python train.py --model="image captioner" --dataset="made-up road signs on poles" --train_examples=122500 --image_size=40 --grayscale=true --crop_scale_min=1 --horizontal_flip=false --cutout=0.25 --tokenizer="word" --vocab_size=55 --encoder_arch="resnet_bottleneck" --encoder_norm="batchnorm" --encoder_activation="gelu" --encoder_drop_path=0.05 --encoder_depths=[2, 5, 5] --encoder_kernel_size=3 --encoder_stem="deep" --encoder_avg_pool_shortcut=false --encoder_dropout=0.05 --encoder_widths=[192, 384, 768] --fusion="cross_attention" --label_smoothing=0.1 --decoder_width=128 --decoder_layers=6 --decoder_norm="layernorm" --decoder_norm_position="res_post" --decoder_activation="relu" --decoder_mlp_ratio=3 --decoder_head_dim=16 --decoder_fused_qkv=true --decoder_bias="all" --decoder_qk_norm=false --decoder_parallel_block=false --decoder_inner_norm=false --decoder_drop_path=0.05 --decoder_positions="rope" --decoder_cross_attention_every=2 --decoder_tie_embeddings=false --init="torch_default" --residual_init="zero_last" --optimizer="muon" --muon_scale="original" --lr=0.025 --momentum=0.95 --nesterov=true --orthogonalizer="newton_schulz_5" --adamw_lr_other_params=0.00099 --grad_clip=0.5 --gradient_centralization=true --l1_shrink=0.03 --steps=15400 --batch_size=64 --epochs=8.0 --lr_schedule="cosine" --final_lr_fraction=0.1 --warmup_steps=3080 --weight_decay=0.01 --adamw_weight_decay_other_params=0.05
Rows from block 7 of the image encoder of a small image captioner, named by matrix and row number. Rows with one number belong to one channel. Each number is 128 + 32 x the weight over its row's rms, rounded and kept within 0 to 255. All counts start at 0.
After each channel's rows are labels from the 100 images, of 14976, where the channel reaches its highest value: "strongest on" is what is common among them. Only what is clearly more common there than usual is listed. The data: made-up road signs on poles. In brackets: how many of the 100, against the usual share in percent.
# convs1: 3x3 conv, stride 2 (encoder.blocks.7.convs.1.weight, 192x192x3x3, each kernel summed), inputs 0-38
# convs2: expand pointwise conv (encoder.blocks.7.convs.2.weight, 768x192x1x1, transposed), outputs 0-42

convs1.142 [126 128 127 128 128 124 128 127 126 127 127 128 122 127 127  41 137  94 127 124 130 128 129 129 128 128 123 195  76 182 128 136 125  95 128 126 128 236 127]
convs2.142 [128 128 128 128 128  25 128 128 128 128  99 128 128 128 128 128 128 166 243 128 128 128 128 128 128 128 255 128 128 128 128  41 128 128 128 215 128 133 128 128 128 128 128]
strongest on: cross (32 vs 3.8); black face (29 vs 8.7)

convs1.67 [129 128 128 118 128 128 128 128 128 134 128 128 126 127 124 123 127   0 128 127 128 126 128 127 129 128 128  98 126 120 128 126 130 120 128 128 129  70 128]
convs2.67 [128 128 128 128 128 131 128 128 128 128 177 128 128 128 128 128 128 127 235 128 128 128 128 128 128 128   0 128 128 128 128 128 128 128 128  82 128 143 120 128 128 128 128]
strongest on: cross (45 vs 3.8); H (26 vs 3.8)

convs1.143 [127 129 130 125 129 132 134 127 127 126 128 125 133 127 120 154 128 119 128 130 132 121 118 125 127 130 126 133  76 104 128 132 139 132 127 128 133 191 128]
convs2.143 [128 128 128 128 128 120 128 128 128 128 208 128 128 128 128 128 128 128 112 128 128 128 128 128 128 128 214 128 128 128 128 121 128 128 128 135 128 133  62 128 128 128 128]
strongest on: & (27 vs 3.6); % (27 vs 3.7)

convs1.190 [126 130 127 135 129 129 129 127 129 127 129 127 130 127 130  73 126 120 129 123 127 130 127 125 126 129 128  55 128 188 128 130 129  48 127 127 126 115 128]
convs2.190 [128 128 128 128 128  82 128 128 128 128   0 128 128 128 128 128 128 128 155 128 128 128 128 128 128 128 126 128 128 128 128 127 128 128 128 255 128 127 161 128 128 128 128]
strongest on: 50 (50 vs 3.9)

convs1.131 [127 127 128 129 129 124 130 127 129 127 129 128 125 128 127 176 122  75 129 127 128 128 129 129 129 129 128 255 134 152 128 127 128 149 128 132 128 255 127]
convs2.131 [128 128 128 128 128 204 128 128 128 128 142 128 128 128 128 128 128 135 162 128 128 128 128 128 128 128 112 128 128 128 128 128 128 128 128   0 128  13 228 128 128 128 128]
strongest on: white face (37 vs 8.3)

convs1.104 [128 128 117 125 131 105 126 125 128 131 104 125 127 127 128 155 134 164 130 116 126 128 126 130 128 128 128 115  40 255 127 126 120 150 128 128 126 124 125]
convs2.104 [128 128 128 128 128 127 128 128 128 128 108 128 128 128 128 128 128  99 152 128 128 128 128 128 128 128 141 128 128 128 128 119 128 128 128 200 128  86 128 128 128 128 128]
strongest on: arrow up (68 vs 3.4); black face (35 vs 8.7)

convs1.158 [127 128 126 129 126 126 130 129 127 131 129 126 129 127 128 196 131  59 130 129 129 129 127 127 128 126 129 200  44 255 127 128 127   1 128 128 128 224 128]
convs2.158 [128 128 128 128 128 140 128 128 128 128 129 128 128 128 128 128 128 128 129 128 128 128 128 128 128 128 255 128 128 128 128 119 128 128 128   0 128  99  23 128 128 128 128]
strongest on: arrow up (50 vs 3.4); 20 (35 vs 3.8)

convs1.129 [129 127 127 132 129 127 125 127 128 129 128 129 125 128 130  60 126  72 129 134 128 126 129 126 129 128 129  79  28 180 129 128 123 187 128 125 128 255 129]
convs2.129 [128 128 128 128 128 255 128 128 128 128 180 128 128 128 128 128 128 155 120 128 128 128 128 128 128 128 128 128 128 128 128 161 128 128 128 255 128  74   0 128 128 128 128]
strongest on: 50 (65 vs 3.9); black face (26 vs 8.7)

convs1.116 [128 113 129 130 129 128 128 129 129 127 129 129 125 128 121  78 125  73 128 132 128 119 128 128 129 128 128 139 255 216 128 128 128  64 129 129 128 136 128]
convs2.116 [128 128 128 128 128 255 128 128 128 128 115 128 128 128 128 128 128 133  95 128 128 128 128 128 128 128 130 128 128 128 128 130 128 128 128 138 128   0 132 128 128 128 128]
strongest on: 30 (88 vs 3.7)

convs1.112 [127 129 129 124 130 129 128 129 128 127 128 128 126 128 129  97 103 255 127 129 127 127 127 128 128 128 121  92 122  56 128 128 132  91 127 129 127 158 117]
convs2.112 [128 128 128 128 128 124 128 128 128 128 131 128 128 128 128 128 128 152 123 128 128 128 128 128 128 128   0 128 128 128 128 128 128 128 128 128 128 114 204 128 128 128 128]
strongest on: crescent (43 vs 3.6); arrow up (31 vs 3.4)

convs1.70 [127 114 131 144 126 128 135 135 124 130 126 129 128 129 145 160 165 233 128 140 139 126 116 124 189 129 134 149 255 255 129 127 146  75 129 136 126 183 131]
convs2.70 [128 128 127 129 128 206 128 128 128 128 255 128 128 128 128 128 128 142   0 128 128 128 128 128 128 128  74 128 128 128 128 128 128 128 128 132 128 108 199 128 128 128 128]
strongest on: 20 (35 vs 3.8); black face (30 vs 8.7)

convs1.191 [125 131 122 124 129 126 130 126 128 127 124 128 126 127 124 196 131   0 128 125 128 126 126 132 127 124 130 255  81  79 131 126 128  77 128 128 128   0 130]
convs2.191 [128 128 128 128 128   0 128 128 128 128 102 128 128 128 128 128 128  72 112 128 128 128 128 128 128 128 121 128 128 128 128 128 128 128 128   0 128   0 117 128 128 127 128]
strongest on: B (46 vs 3.6); black face (36 vs 8.7)

convs1.65 [129 131 127 120 129 129 131 126 128 128 128 130 127 127 131  86  88  36 125 125 128 130 126 123 126 127 130 102 255 182 126 128 130 255 129 127 132 240 126]
convs2.65 [128 128 128 128 128 132 128 128 128 128 106 128 128 128 128 128 128  64 119 128 128 128 128 128 128 128 155 128 128 128 128 128 128 128 128  87 128 179   1 128 128 128 128]
strongest on: 20 (57 vs 3.8)

convs1.75 [125 132 121 132 128 116 127 128 129 133 130 134 124 129 121 255 126   0 133 129 128 123 127 132 127 131 136 240 189  67 127 128 125 217 124 131 127 248 127]
convs2.75 [128 129 128 128 128 115 128 128 128 128 132 128 128 128 128 128 128 129 144 128 128 128 128 128 128 128 128 128 128 128 128 153 128 128 128 130 128 106 117 128 128 128 128]
strongest on: T (33 vs 3.7); black face (29 vs 8.7)

convs1.162 [128 131 130 127 128 128 128 128 128 128 128 129 129 128 128 132 129 212 128 128 128 127 129 129 128 128 128 171 219 255 128 128 129  11 129 127 128  92 128]
convs2.162 [128 128 128 128 128 124 128 128 128 128 171 128 128 128 128 128 128  66 109 128 128 128 128 128 128 128 146 128 128 128 128 125 128 128 128 182 128 173 164 128 128 128 128]
strongest on: 20 (39 vs 3.8); arrow up (37 vs 3.4)

convs1.188 [127 124 129 129 127 128 129 128 128 129 127 127 126 129 126 255 111  96 128 129 128 126 129 126 130 129 124 197 127 134 129 127 129 206 128 125 127  70 126]
convs2.188 [128 128 128 128 128 140 128 128 128 128 170 128 128 128 128 128 128 162   0 128 128 128 128 128 128 128   0 128 128 128 128 164 128 128 128 136 128 156 121 128 128 128 128]
strongest on: black face (41 vs 8.7); P (36 vs 3.4)

convs1.79 [127 120 127 128 125 126 129 123 127 130 130 130 130 130 127 165 120  35 130 123 129 128 126 142 126 129 128 255   9  94 130 128 130  76 128 130 126  75 123]
convs2.79 [128 128 128 128 128 116 128 128 128 128 181 128 128 128 128 128 128 128 149 128 128 128 128 128 128 128  59 128 128 128 128 122 128 128 128  98 128  84 151 128 128 128 128]
strongest on: cross (54 vs 3.8); black face (39 vs 8.7)

convs1.37 [130 134 127 109 127 131 127 127 128 125 129 129 129 129 125  57 135 255 129 111 128 127 127 127 129 128 129 173 147 228 128 128 128 196 128 128 127   0 129]
convs2.37 [128 128 128 128 128 134 128 128 128 128 128 128 128 128 128 128 128 128  52 128 128 128 128 128 128 128   0 128 128 128 128 128 128 128 128 255 128 231 232 128 128 128 128]
strongest on: white face (26 vs 8.3)

convs1.186 [125 128 128 139 122 132 134 121 129 134 104 128 119 128 128 198  83 243 118 121 127 123 123 135 126 129 109 182 179 148 128 129 127  36 126 127 129  96 128]
convs2.186 [128 128 128 128 128 177 128 128 128 128 193 128 128 128 128 128 128 147 255 128 128 128 128 128 128 128  29 128 128 128 128 128 128 128 128 147 128 118 255 128 128 128 128]
strongest on: white face (40 vs 8.3); black face (35 vs 8.7)

convs1.84 [130 129 129 125 130 130 126 130 125 124 128 128 137 129 129 174 111 110 126 129 128 136 122 123 128 125 129 255 255 106 128 128 141 204 128 128 124  21 130]
convs2.84 [128 128 128 128 128  80 128 128 128 128   0 128 128 128 128 128 128  95 139 128 128 128 128 128 128 128  93 128 128 128 128 118 128 128 128 128 128 138 214 128 128 128 128]
strongest on: white face (35 vs 8.3); black face (31 vs 8.7)

convs1.115 [128 129 128 143 128 128 127 129 128 129 133 128 127 128 127 149 132 214 128 130 127 128 128 128 128 128 128  71 131 124 128 128 127 196 128 129 128  76 128]
convs2.115 [128 128 128 128 128 190 128 128 128 128 127 128 128 128 128 128 128 125 119 128 128 128 128 128 128 128 136 128 128 128 128 128 128 128 128 230 128 214 255 128 128 128 128]
strongest on: % (48 vs 3.7)

convs1.72 [129 127 128 131 127 129 126 128 129 131 129 128 133 131 129 115 128 255 128 128 130 127 129 127 129 130  97 252 166 215 129 128 110 108 128 127 129 131 129]
convs2.72 [128 128 128 128 128  71 128 128 128 128 109 128 128 128 128 128 128 147 179 128 128 128 128 128 128 128 109 128 128 128 128 128 128 128 128 110 128 104 163 128 128 128 128]
strongest on: arrow up (50 vs 3.4); crescent (32 vs 3.6)

convs1.121 [128 127 128 129 126 128 129 128 128 126 129 127 127 128 128 151 128 164 128 127 128 128 127 127 129 127 127 229  71  27 129 128 129 160 128 128 128 114 128]
convs2.121 [128 128 128 128 128 141 128 128 128 128 126 128 128 128 128 128 128 128 130 128 128 128 128 128 128 128 202 128 128 128 128 128 128 128 128 158 128 227 133 128 128 128 128]
strongest on: 50 (59 vs 3.9); B (29 vs 3.6)

convs1.152 [122 126 126 116 133 127 119 124 126 139 128 130 126 126 130 136  62   0 124 126 127 125 123 128 127 128 131 139 164 198 127 131 122 154 129 127 130  64 128]
convs2.152 [128 128 128 128 128 132 128 128 128 128 125 128 128 128 128 128 128 128 117 128 128 128 128 128 128 128   2 128 128 128 128 128 128 128 128 117 128 148 103 128 128 128 128]
strongest on: 50 (31 vs 3.9); B (30 vs 3.6)

convs1.29 [129 137 129 141 129 134 130 130 127 126 131 126 140 129 129 219 125 255 128 127 128 123 129 128  89 128 116 176   0 255 127 131 122  58 131 129 127  91 126]
convs2.29 [128 128 128 128 128 120 128 128 128 128  87 128 128 128 128 128 128 143 125 128 128 128 128 128 128 128 123 128 128 128 128 128 128 128 128 117 128 126   0 128 128 128 128]
strongest on: 20 (37 vs 3.8); black face (26 vs 8.7)

convs1.26 [127 138 129 118 130 128 132 129 128 125 129 128 132 127 130  26 134 198 128 128 128 132 126 127 127 130 128 229 134 151 127 127 124 126 129 127 128 191 130]
convs2.26 [128 128 128 128 128 193 128 128 128 128 147 128 128 128 128 128 128 142 142 128 128 128 128 128 128 128  57 128 128 128 128 129 128 128 128 152 128   0 167 128 128 128 128]
strongest on: 30 (43 vs 3.7)

convs1.130 [126 126 123 130 125 122 151 127 129 134 128 127 124 129 124  68 155 142 132 133 127 128 127 123 114 129 131  77 179 141 129 126 129 151 127 122 127  96 128]
convs2.130 [128 127 128 127 128 136 128 128 128 128  66 128 128 128 128 128 128  65 140 128 128 128 128 128 128 128  96 128 128 128 128 128 128 128 128  27 128 255  23 128 128 128 128]
strongest on: cross (42 vs 3.8)

convs1.160 [128 130 129 108 127 130 130 127 128 129 126 108 131 129 130 101 125 209 128 122 128 134 128 127 128 127 124 178 118 177 128 128 130 164 128 131 129  96 127]
convs2.160 [128 128 128 128 128   0 128 128 128 128  31 128 128 128 128 128 128 128 127 128 128 128 128 128 128 128  90 128 128 128 128 128 128 128 128 255 128  63 128 128 128 128 128]
strongest on: % (44 vs 3.7); & (26 vs 3.6)

convs1.179 [128 128 128 121 127 127 128 129 127 127 128 128 125 127 129 175 127 155 127 129 128 127 130 128 128 128 129 179 255 131 128 129 127 130 128 127 129  75 128]
convs2.179 [128 128 128 128 128 126 128 128 128 128 125 128 128 128 128 128 128 124 115 128 128 128 128 128 128 128   0 128 128 128 128 129 128 128 128  90 128 255 168 128 128 128 128]
strongest on: ring (27 vs 3.6); white face (26 vs 8.3)

convs1.19 [128 111 130 128 127 123 128 130 129 126 163 126 133 128 113  54 162 149 128 131 130 126 127 129 119 127 129 255 255 143 127 129 127 255 129 130 128  35 129]
convs2.19 [128 128 128 128 128 255 128 128 128 128   0 128 128 128 128 128 128 129 118 128 128 128 128 128 128 128 255 128 128 128 128 128 128 128 128 143 128 121 210 128 128 128 128]
strongest on: 30 (66 vs 3.7)

convs1.77 [127 130 127 137 128 130 124 127 130 129 127 128 126 129 130 206 110 118 128 124 126 128 129 128 129 129 129  59 151 106 129 127 128 119 128 126 127 115 129]
convs2.77 [128 128 128 128 128 183 128 128 128 128 126 128 128 128 128 128 128 128 255 128 128 128 128 128 128 128 102 128 128 128 128 129 128 128 128 255 128   6  67 128 128 128 128]
strongest on: 30 (38 vs 3.7); B (30 vs 3.6)

convs1.32 [127 130 128 122 129 127 134 125 128 132 128 129 129 128 128  91 125 196 127 128 128 125 127 111 130 128 131  86  46  37 128 128 128 137 127 128 128  78 128]
convs2.32 [128 128 128 128 128  86 128 128 128 128 136 128 128 128 128 128 128 128 119 128 128 128 128 128 128 128 186 128 128 128 128 134 128 128 128 152 128 113 140 128 128 128 128]
strongest on: 50 (35 vs 3.9)

convs1.137 [129 131 129 125 130 127 130 129 127 125 127 130 114 129 130 255  92 184 128 130 128 127 128 131 127 128 131 180  97  94 131 129 128 223 128 128 129  93 127]
convs2.137 [128 128 128 128 128  87 128 128 128 128 140 128 128 128 128 128 128 123 105 128 128 128 128 128 128 128 228 128 128 128 128 127 128 128 128  86 128  92  90 128 128 128 128]
strongest on: black face (37 vs 8.7); P (27 vs 3.4)

convs1.4 [128 119 128 114 125 129 102 128 129 130 128 126 116 130 128 172  93 108 129 125 131 123 129 128 126 130 128 108   0  74 128 129 128 173 126 128 130  56 129]
convs2.4 [128 128 128 128 128 132 128 128 128 128  87 128 128 128 128 128 128  90 158 128 128 128 128 128 128 128 128 128 128 128 128 128 128 128 128 255 128 255 107 128 128 128 128]
strongest on: 50 (83 vs 3.9)

convs1.107 [126 127 135 106 131 124 120 127 127 129 130 132 126 127 134 143 170 115 125 126 125 129 121 121 129 130 129 165 141  95 129 126 135  62 129 127 132 126 126]
convs2.107 [128 128 128 128 128 129 128 128 128 128  92 128 128 128 128 128 128 128 255 128 128 128 128 128 128 128 122 128 128 128 128 128 128 128 128 126 128 129 137 128 128 128 128]
strongest on: 50 (54 vs 3.9)

convs1.7 [130 129 127 135 130 127 124 128 128 126 128 128 127 128 127 174 127 101 127 130 129 130 129 129 129 128 128   0 217   0 129 129 127 163 131 126 126 137 128]
convs2.7 [128 128 128 128 128 109 128 128 128 128  95 128 128 128 128 128 128 152 132 128 128 128 128 128 128 128 107 128 128 128 128 128 128 128 128 214 128 255 122 128 128 128 128]
strongest on: cross (80 vs 3.8); black face (25 vs 8.7)

convs1.1 [129 130 128 110 128 127 128 129 127 126 127 127 136 128 130 115 119  16 127 135 128 132 129 126 128 127 127 182  61 244 128 129 127  62 130 127 129 156 127]
convs2.1 [128 128 128 128 128  87 128 128 128 128 130 128 128 128 128 128 128 151 133 128 128 128 128 128 128 128  48 128 128 128 128 128 128 128 128 255 128 111 142 128 128 128 128]
strongest on: cross (69 vs 3.8); black face (26 vs 8.7)

convs1.51 [130 139 127 131 128 127 128 128 128 130 128 131 147 128 131 145 128 123 127 127 128 136 127 133 128 125 127 255  67 108 125 128 125  83 128 127 127 168 126]
convs2.51 [128 128 128 128 128 126 128 128 128 128 120 128 128 128 128 128 128 115 129 128 128 128 128 128 128 128 255 128 128 128 128 122 128 128 128 117 128   0 126 128 128 128 128]
strongest on: 30 (64 vs 3.7); B (29 vs 3.6)

convs1.13 [128 131 127 113 129 126 130 129 127 127 126 129 125 129 128 164 143  76 126 131 128 132 128 126 128 126 130  92  65 245 129 127 126 122 127 129 128   0 129]
convs2.13 [128 128 128 128 128 255 128 128 128 128 126 128 128 128 128 128 128 121 145 128 128 128 128 128 128 128 128 128 128 128 128 114 128 128 128  51 128 154 139 128 128 128 128]
strongest on: Z (26 vs 3.3); 70 (25 vs 3.5)

convs1.145 [128 131 128 128 127 129 127 128 127 127 127 128 135 128 129 176 128  83 129 129 128 130 128 127 128 127 129 255 117  96 129 129 127 101 128 128 128  95 127]
convs2.145 [128 128 128 128 128 213 128 128 128 128  95 128 128 128 128 128 128 104  57 128 128 128 128 128 128 128 130 128 128 128 128 100 128 128 128 141 128 111 121 128 128 128 128]
strongest on: B (34 vs 3.6)

convs1.94 [128 130 123 130 133 113 128 127 128 127 128 128 132 127 130  81 128  50 124 130 127 127 132 128 127 127 127  68  83   0 129 131 121 114 127 125 127 255 130]
convs2.94 [128 128 128 128 128 126 128 128 128 128 146 128 128 128 128 128 128 127 164 128 128 128 128 128 128 128 130 128 128 128 128 128 128 128 128  44 128 241 134 128 128 128 128]
strongest on: cross (28 vs 3.8)